python train.py --arch="mlp_mixer" --model="image embedding model" --dataset="rendered dice on a table" --train_examples=145000 --image_size=48 --crop_scale_min=1 --horizontal_flip=true --color_jitter=0.2 --targets=["total"] --num_classes=18 --embedding_dim=128 --norm="layernorm" --norm_position="pre" --activation="gelu_tanh" --mlp_ratio=6 --parallel_block=false --dropout=0.1 --inner_norm=false --patch_size=[4, 4] --conv_stem=true --layers=8 --width=256 --am_softmax_margin=0.1 --am_softmax_scale=30 --init="torch_default" --residual_init="zero_last" --optimizer="soap" --beta2=0.95 --lr=0.0021 --beta1=0.95 --shampoo_beta=0.95 --eps=1e-08 --precondition_frequency=25 --max_precond_dim=1024 --one_sided=false --adamw_lr_other_params=0.0028 --steps=21900 --batch_size=64 --epochs=9.7 --lr_schedule="wsd" --decay_fraction=0.3 --final_lr_fraction=0.01 --warmup_steps=650 --weight_decay=0.03 --adamw_weight_decay_other_params=0.01
Rows from block 4, named by matrix and row number. Rows with one number belong to one neuron. Each number is 200 + 20 x the weight over the matrix's rms, rounded and kept within 0 to 999. All counts start at 0.
# fc1: MLP up (model.blocks.4.mlp.fc1.weight, 1536x256), inputs 172-255
# fc2: MLP down (model.blocks.4.mlp.fc2.weight, 256x1536, transposed), outputs 172-255
fc1.393,192,204,236,194,212,190,195,212,201,200,196,214,214,197,215,208,177,177,191,200,191,193,210,230,138,192,214,202,196,206,210,219,184,191,234,219,213,203,221,207,231,194,177,192,240,206,253,222,191,162,218,195,150,208,203,184,198,215,202,218,190,202,221,188,187,194,185,243,208,215,205,204,188,193,210,213,159,187,200,183,215,169,179,212
fc2.393,208,196,196,187,185,193,212,200,200,202,225,235,202,201,188,233,203,191,205,217,176,207,192,183,181,225,136,230,185,189,208,219,183,237,190,235,199,208,192,211,193,199,176,231,247,205,175,180,208,220,176,235,211,222,183,206,170,188,201,216,206,220,200,194,195,192,209,184,208,192,236,207,229,205,189,210,170,228,206,179,202,201,203,188
fc1.394,196,159,191,200,190,204,168,199,180,197,181,186,158,230,212,200,200,210,173,171,144,198,184,200,216,185,187,184,214,199,202,208,186,221,179,232,204,210,185,186,216,220,239,155,200,212,207,191,212,148,203,187,208,202,230,215,211,230,222,202,170,220,197,198,224,216,214,218,170,192,186,205,171,179,216,226,236,190,153,227,172,199,163,154
fc2.394,177,172,208,185,204,184,192,222,206,180,235,229,219,176,201,193,215,236,234,186,228,201,205,208,217,187,205,192,174,183,166,157,200,185,197,168,194,188,175,215,210,194,256,196,233,154,208,209,167,160,198,163,222,173,205,204,204,256,185,231,233,206,187,179,185,198,197,183,211,198,200,195,219,174,185,223,234,226,190,225,192,140,183,173
fc1.395,185,204,191,194,189,193,193,211,229,213,189,174,197,187,214,194,194,192,197,200,211,198,194,210,200,207,196,197,198,219,214,218,208,191,201,180,211,202,202,197,203,232,236,179,197,222,177,198,154,210,160,193,195,158,209,195,195,167,198,189,220,193,227,204,185,157,183,185,205,201,209,235,187,204,179,180,156,214,180,179,243,242,204,198
fc2.395,231,202,216,189,205,189,213,224,183,173,231,182,197,189,210,238,231,174,210,178,191,230,218,175,187,208,145,219,215,201,200,169,192,248,160,186,221,193,191,175,215,209,197,222,148,226,173,200,199,181,208,163,218,204,196,200,191,203,184,216,177,199,173,208,193,203,223,191,176,214,145,218,207,174,218,207,167,214,220,175,168,185,180,182
fc1.396,198,212,201,182,173,190,182,236,218,185,217,182,222,201,201,227,189,205,200,220,200,170,207,206,158,206,181,156,199,206,190,205,187,248,222,201,223,211,187,216,152,244,213,190,154,207,152,162,177,229,190,201,219,198,170,215,207,198,198,218,248,207,214,213,170,193,197,204,218,203,206,199,207,177,199,223,142,223,208,204,230,210,184,218
fc2.396,246,219,188,199,181,193,191,201,197,181,217,183,190,183,215,225,195,176,195,191,196,228,199,189,156,189,133,213,195,197,196,176,193,225,181,189,196,199,221,179,211,214,170,214,145,225,198,193,198,160,206,181,179,201,210,196,178,199,203,203,155,202,192,191,196,202,231,205,215,220,139,192,242,163,206,214,178,222,211,172,203,176,245,191
fc1.397,186,207,239,208,220,180,224,171,220,247,213,213,227,185,217,206,196,178,214,177,256,210,181,210,203,234,249,171,228,207,215,221,184,170,228,197,217,217,200,213,225,181,155,194,155,193,228,202,198,194,172,189,192,219,249,208,176,231,198,229,220,178,175,144,199,227,230,180,232,169,191,193,173,191,188,214,203,246,210,215,172,169,195,192
fc2.397,254,219,204,213,240,206,173,223,199,211,221,216,201,228,252,211,222,209,190,179,218,158,234,207,235,213,155,180,203,214,184,198,191,206,182,180,203,186,210,175,164,221,217,185,194,169,215,214,182,185,196,197,202,169,154,208,195,235,203,233,191,187,206,235,200,187,173,159,195,174,203,221,189,225,184,214,233,208,227,179,209,201,178,221
fc1.398,221,230,180,206,198,168,210,215,220,201,209,207,212,190,177,188,165,203,169,220,210,190,180,186,217,200,204,179,226,194,198,195,219,214,197,228,187,179,212,192,214,209,188,215,254,181,200,196,206,240,175,195,190,185,193,208,168,175,170,191,216,192,208,177,201,219,195,206,205,197,203,171,205,208,222,214,225,220,178,225,213,213,199,196
fc2.398,189,208,192,194,201,201,193,190,226,211,219,188,203,188,205,187,219,192,193,181,188,210,188,186,233,200,199,193,182,172,200,213,195,177,219,229,203,213,196,220,215,213,185,184,264,207,202,229,162,209,200,188,189,216,165,198,210,220,174,192,182,220,203,190,190,211,217,208,199,197,201,192,208,235,193,209,164,231,221,213,198,192,190,210
fc1.399,195,202,154,183,191,193,199,183,201,164,210,182,169,228,209,165,200,227,171,183,205,201,208,216,204,171,208,213,181,206,183,170,181,182,184,185,171,236,184,208,221,202,192,234,174,158,160,215,192,182,199,197,237,134,174,196,222,206,238,183,204,198,174,177,167,209,191,178,200,189,202,213,149,199,178,214,228,159,200,193,213,227,219,179
fc2.399,175,237,194,212,213,179,230,221,187,177,225,200,239,191,211,218,213,220,186,201,199,204,208,173,211,185,178,237,197,200,196,201,178,172,208,231,201,196,197,181,193,215,202,221,132,214,217,202,213,214,171,217,208,207,182,216,179,220,185,167,172,183,205,222,214,199,239,187,220,212,190,220,202,222,200,207,217,194,182,189,231,224,240,207
fc1.400,206,188,181,207,164,174,183,179,187,219,176,207,215,219,165,192,183,196,209,230,181,235,194,238,215,192,287,165,187,223,243,230,209,207,209,169,245,191,213,195,182,183,174,139,197,174,172,190,222,198,188,241,209,238,198,173,201,203,191,201,207,223,166,189,231,232,191,263,204,218,175,190,179,191,203,183,204,205,228,219,162,216,201,220
fc2.400,205,194,214,207,226,155,216,190,188,184,187,205,191,187,197,191,194,219,218,199,168,189,203,167,205,200,216,193,149,218,196,180,207,242,212,193,196,218,232,163,198,183,199,181,218,202,245,221,168,213,203,191,205,209,192,215,216,167,185,189,216,204,198,189,178,179,191,208,198,152,237,242,238,200,201,212,254,228,158,191,161,223,191,173
fc1.401,179,188,204,211,169,195,167,219,202,193,186,189,222,195,151,236,158,182,222,206,189,214,180,220,200,197,217,203,183,207,183,189,202,208,205,172,201,205,186,170,195,227,211,178,204,211,206,226,197,204,220,214,222,224,171,165,206,209,180,223,211,189,208,191,197,209,215,174,190,200,221,208,178,225,219,223,210,176,184,195,189,220,195,204
fc2.401,210,194,193,188,210,173,203,149,171,177,207,195,190,209,193,197,163,189,192,188,168,197,202,181,165,202,185,184,191,182,203,217,193,175,200,213,156,168,168,182,201,208,189,163,189,197,209,203,195,228,204,177,192,201,179,215,202,170,188,173,163,198,194,213,216,184,198,222,188,217,216,192,188,198,240,198,216,192,221,194,208,216,227,197
fc1.402,179,188,206,189,213,180,197,205,202,196,177,208,184,208,178,222,188,198,203,207,198,203,194,195,195,221,190,221,175,211,205,185,209,195,224,177,203,207,177,227,224,177,192,211,216,190,185,195,209,202,199,184,202,226,166,182,186,199,186,202,207,178,208,190,172,202,221,214,176,214,208,204,176,205,201,189,221,205,221,194,206,212,191,205
fc2.402,212,189,208,175,203,185,176,191,200,206,198,201,207,191,187,213,223,191,185,206,207,189,196,211,217,189,237,176,197,189,189,214,187,188,212,221,194,203,186,210,194,194,207,211,216,180,198,217,182,216,191,209,193,203,209,188,194,206,195,209,183,208,201,205,201,198,195,212,179,206,212,202,210,204,207,207,183,187,216,188,203,206,209,190
fc1.403,197,177,196,195,172,175,205,184,238,199,212,212,170,209,211,223,182,172,233,191,235,203,164,204,166,184,178,200,192,192,233,158,218,202,198,179,215,197,208,192,189,200,190,190,198,185,233,210,176,229,211,194,222,197,188,189,195,191,199,197,186,175,214,209,149,225,233,215,189,187,191,181,194,224,220,208,214,217,187,204,190,176,168,227
fc2.403,223,219,180,188,163,203,204,190,233,187,179,172,235,189,190,206,214,191,220,196,202,234,215,221,184,213,222,186,196,194,199,187,205,183,223,217,187,193,201,186,181,181,243,220,202,168,245,214,216,194,186,169,186,234,209,175,228,213,187,184,183,151,195,190,199,236,184,197,217,229,220,213,205,179,192,177,219,200,222,218,186,177,221,203
fc1.404,197,187,211,230,220,191,216,201,222,201,227,176,195,152,202,202,167,195,177,197,226,142,185,203,236,189,210,176,217,237,181,231,190,202,233,183,265,185,193,217,212,173,189,199,189,190,184,153,198,199,192,211,185,236,208,204,206,167,185,179,178,157,190,212,203,183,172,171,230,171,194,208,177,197,217,208,228,203,173,150,200,186,190,240
fc2.404,188,174,208,187,192,205,216,223,179,166,214,161,193,195,200,199,213,218,185,228,179,227,204,167,217,167,189,225,150,175,216,204,218,222,250,236,210,190,211,227,199,186,173,194,186,204,188,225,209,152,193,211,208,198,250,191,193,174,184,171,178,188,195,201,168,210,199,193,218,220,164,204,157,197,191,213,253,199,227,231,188,203,213,202
fc1.405,178,228,199,199,219,186,195,205,208,182,209,205,208,188,186,205,193,215,191,189,192,182,210,214,213,212,237,252,195,196,194,212,210,189,228,215,234,190,209,201,168,188,177,139,176,195,198,187,193,213,208,222,217,185,213,189,187,199,183,200,227,220,202,195,180,174,200,193,193,214,220,198,188,199,154,194,230,188,192,192,208,209,181,203
fc2.405,180,206,175,200,204,214,204,191,204,181,226,190,195,202,216,206,202,232,185,209,208,215,210,185,233,203,195,243,196,213,198,197,199,183,193,202,193,196,210,154,221,230,211,217,147,199,199,199,203,169,192,207,194,209,207,199,186,189,183,204,177,211,177,218,191,195,232,196,220,196,184,194,211,228,207,210,219,231,216,191,205,201,214,202
fc1.406,178,171,203,193,232,195,209,193,202,230,208,177,191,195,200,209,162,188,211,210,197,194,174,216,179,214,218,191,197,212,173,195,207,190,208,186,187,166,185,198,223,185,180,190,217,206,181,207,206,206,209,170,210,214,166,190,190,197,199,215,223,203,222,198,190,223,220,183,207,200,217,187,194,204,190,187,212,190,181,203,206,227,213,195
fc2.406,182,224,172,212,212,187,190,207,185,187,191,194,196,221,189,213,184,208,192,173,202,195,200,206,197,196,177,220,181,179,178,212,210,196,206,215,205,208,206,183,195,190,199,188,223,204,197,186,201,185,192,193,182,218,199,189,186,228,202,195,230,211,190,217,190,215,226,187,187,211,187,216,211,185,188,219,200,206,204,174,213,198,179,183
fc1.407,157,212,167,213,247,150,245,206,222,211,183,165,173,220,155,194,187,180,187,179,222,179,173,188,204,183,202,179,195,213,231,160,236,196,193,178,159,208,158,182,219,203,149,169,173,198,170,158,216,200,207,188,197,169,172,193,184,212,177,209,235,197,221,216,185,217,194,131,160,204,204,215,197,229,217,194,212,195,166,197,225,247,202,224
fc2.407,210,174,223,198,206,207,200,226,198,180,192,162,173,208,203,208,217,212,193,160,215,217,202,170,219,179,219,186,194,194,185,230,237,185,224,193,166,234,210,229,188,130,194,229,208,188,186,237,202,218,221,208,167,175,199,189,229,168,209,180,165,207,241,213,190,202,182,196,184,153,238,162,190,194,220,175,190,199,221,150,183,211,187,201
fc1.408,206,191,216,205,202,191,202,204,185,192,210,203,212,171,201,202,173,203,193,181,191,185,199,205,139,192,199,192,190,214,205,217,151,191,194,172,219,213,205,184,217,195,159,206,226,204,243,232,193,185,190,181,166,214,212,194,206,217,179,215,198,197,203,190,173,223,200,232,212,180,212,219,217,213,206,212,195,195,193,213,197,171,213,212
fc2.408,225,210,195,172,195,196,191,199,216,191,223,220,197,191,199,229,197,177,197,228,177,188,196,188,165,214,158,225,203,196,185,203,179,251,202,242,206,187,199,209,204,196,195,223,221,206,189,187,206,201,168,228,203,211,189,198,170,178,207,203,201,222,203,192,196,189,213,186,207,191,222,203,231,218,197,208,157,237,196,173,206,197,208,187
fc1.409,252,245,197,228,194,201,179,202,206,209,246,210,201,178,204,205,232,203,194,188,211,210,197,204,198,187,182,185,199,190,169,183,210,213,188,180,203,230,204,203,217,225,244,208,204,210,186,242,202,202,164,195,188,209,234,205,207,229,196,173,203,208,170,223,205,217,207,201,211,216,187,217,162,231,150,200,193,222,251,179,225,198,238,183
fc2.409,221,200,214,189,229,224,204,217,218,180,219,174,168,172,182,175,195,215,206,214,147,238,203,212,204,177,174,197,207,213,164,221,213,205,235,155,187,181,175,175,186,221,227,199,138,220,199,206,187,174,178,186,210,218,188,237,230,209,210,207,231,177,185,185,192,214,219,207,207,177,166,190,209,176,188,191,162,191,216,201,194,206,201,185
fc1.410,202,176,171,234,216,173,198,172,192,162,206,168,174,194,201,213,231,186,208,146,197,195,192,188,198,183,192,183,160,189,196,212,241,199,198,208,186,210,210,177,207,255,204,151,203,147,219,208,189,142,240,211,184,159,208,200,215,204,234,186,190,234,215,221,192,217,189,190,189,185,189,171,178,173,230,254,195,176,180,209,222,214,180,161
fc2.410,183,185,243,179,175,158,232,200,218,174,209,195,215,157,209,198,225,230,213,170,198,200,200,212,221,200,189,200,199,195,177,194,198,189,204,161,193,183,179,194,189,233,239,200,233,159,190,214,175,148,216,202,230,183,215,231,209,268,207,232,220,203,203,192,188,187,241,188,202,193,200,182,235,176,185,211,232,241,207,218,186,160,220,194